From a checkpoint of a small image flow-matching model: muon at rate 0.0049.
Rows from block 11 of a small image flow-matching model, named by matrix and row number. Rows with one number belong to one channel. Each number is 500 + 50 x the weight over its row's rms, rounded and kept within 0 to 999. All counts start at 0. Numbers have three digits each.
Before each channel's rows are labels from the 100 images, of 14976 (inputs lightly noised), where the channel reaches its highest value: "lies over" is the class under the peak. Only what is clearly more common there than usual is listed. The data: rosettes with rotational symmetry.
# convs0: first 3x3 conv (model.decb.0.1.convs.0.weight, 96x96x3x3, each kernel summed), inputs 0-95
# convs1: second 3x3 conv (model.decb.0.1.convs.1.weight, 96x96x3x3, transposed, each kernel summed), outputs 0-95

lies over: backdrop
convs0.75:521469488418543480568506540574420587458510554479452531494551549504537535535502420458450485447479450551537505598525547477494469413532495505540527549526539562492527503486363451451545503496434348545402516423501496486485517510553487454486486513466604373509525519565526532509558584521492505591
convs1.75:528505570473391505464504485449543444603494461533489512461405489515499434546520472516576525470530492393477546426480444563475474515516549531511492467498501439451484470449664475493455469442481652449548409665467483481552437460494525524437450438491497533508511486516502463457457491489474543492

lies over: rosette
convs0.12:471540463590570458473522494488568531570447545464517500503540569499403491462536520557506468542566502529512494556485629539644507505493530501442433458510566512493550541543460557500441463487517449488526546502589538466519612536552559556562557501573621468589525486502543514450567547533494595528
convs1.12:536509552478438458554466529513492592380494488552544561525541505462586513517600535494550595495424543558496526527482520558452454567502533480544622566590515550525459440480468428481456486552497527524470509558531529557548582512436496586564496539467469606363449507488526556524485521447487461526

lies over: rosette
convs0.66:557447576634552524542404489522601438468607446486531507481585487551543492458442506510393536496521479622504499528456462492513493528546558524513511493524528468448344431537450535472552484551523473458508498586471491447558484452487456417549538492500510541553458485544527471415501503582515474439
convs1.66:489612494509550498501558485505433559451363541534515504534468578477528533467454473513619486478496517446473550443598507490501459446500477516578466518556562544499563549544509448555464520415485518571541498408557464497479443553547537608401448494487493449406531521424466539468449454428470575537

lies over: rosette
convs0.28:425459568485390487489504490515563514511601458504479452428516546498476549551477582590496433478421460476485477472335464494445512505507536498480524511520581432510465585591539467484533513509466485451479441448569482462555529586507499609551534421539517552559480574514507511573507445430503586500
convs1.28:491548446515543425486506461460482503531469495496518464422473532441401494444490460567505538441546448451563548468508424440584545417493583479426483558480466550549456530455583542524441514434470413468531584453525475498467460498511413522402493432511481429469609474538504476393593473449483410481

lies over: backdrop
convs0.82:492514522450498467496466494450462490493537453447462486434427498444467513467547507452483458456411428501491548465482488522551449515510534485481506489529437421470417637425578440545504454511464467422309436443449485470507511519400430531463469455525548400497512411534490479490581481503421559500
convs1.82:520541460519430392509490489450442551511428437528533442546521507543489546523409510519444561474492626528504410465457500520460493578481552612397584573500511520597493378472449472481506464458510531546434489468358502460479477504518542431567497528509542524489481593545541476551489521489484481544

lies over: backdrop
convs0.90:559457408550402507436465546398476499486541381509537465548414455374440412526448473538474561471517447519502456422443493537536444554537469493437500511509441494451453472482494398451511535467522530485448392525509535530468386473436529473524550496523497408522472514544482454535566451431490454468
convs1.90:585376611425507597513469521548529483533490505433463523404451456583436486547511471532437467496520504576510468517540445471422448470537410469534437523510486522453464528458512469543532587520594514468577522482568475532527585417522503470443556497451486528465533490441551531594529471581409459485

lies over: backdrop
convs0.62:456479592523469566511479555470402542507523494478537512497621523546547500517380374469500622498448473514532511412471531454453545506508510540440538456468491494578660444483518493476479520533511458525524463480510453508490512472432427452489529482542519501549567425429570497534546536530534620554
convs1.62:553519377510463428525560423525593525516500490532457438426448435400458536471654466458515503486573521544445593529521527520492485524477515477559471585562496509414411564527520519494541440491466491502475517527546551510527489565494478519496512507488514572496419609619461549472485492501471420433

lies over: backdrop
convs0.45:586483459440499428535464501482448543597504516527394551543560534524510532596450548597534503510504455487487533608444489463475581472538553537500550537513472428430529468529465447429453544495472477506410559491421548500496608554513502543528478506517547562635549550465518523571472538447568508588
convs1.45:510471567459529629458470571531568523462569561507504473450456525496516458469622467510470489477485542490453389442588505443451511507464469543572464427486527545569418533490530521584608476488577560454591509516559460493519526424446440428430533520508531425525534473490487546474550515600476552520

lies over: rosette
convs0.35:455468450508485535562448514480451451496539502425422532492481537596441534569527461471491466486460493449531494477558525437472515447422458381555430426528475549400415444474535445539439524562585495526403438507459486544527462401460514401441430491469561499524476402483484580485481462443527445462
convs1.35:549548497584513458488482548499439504441513504492536492527556470365575510426520506476467528375438519495459516502440511568496460597549493577449616524522436388483521616444493469497507501472462526494535484456566548471510511571569458537572517523489554516450424544462443470612490460466499590483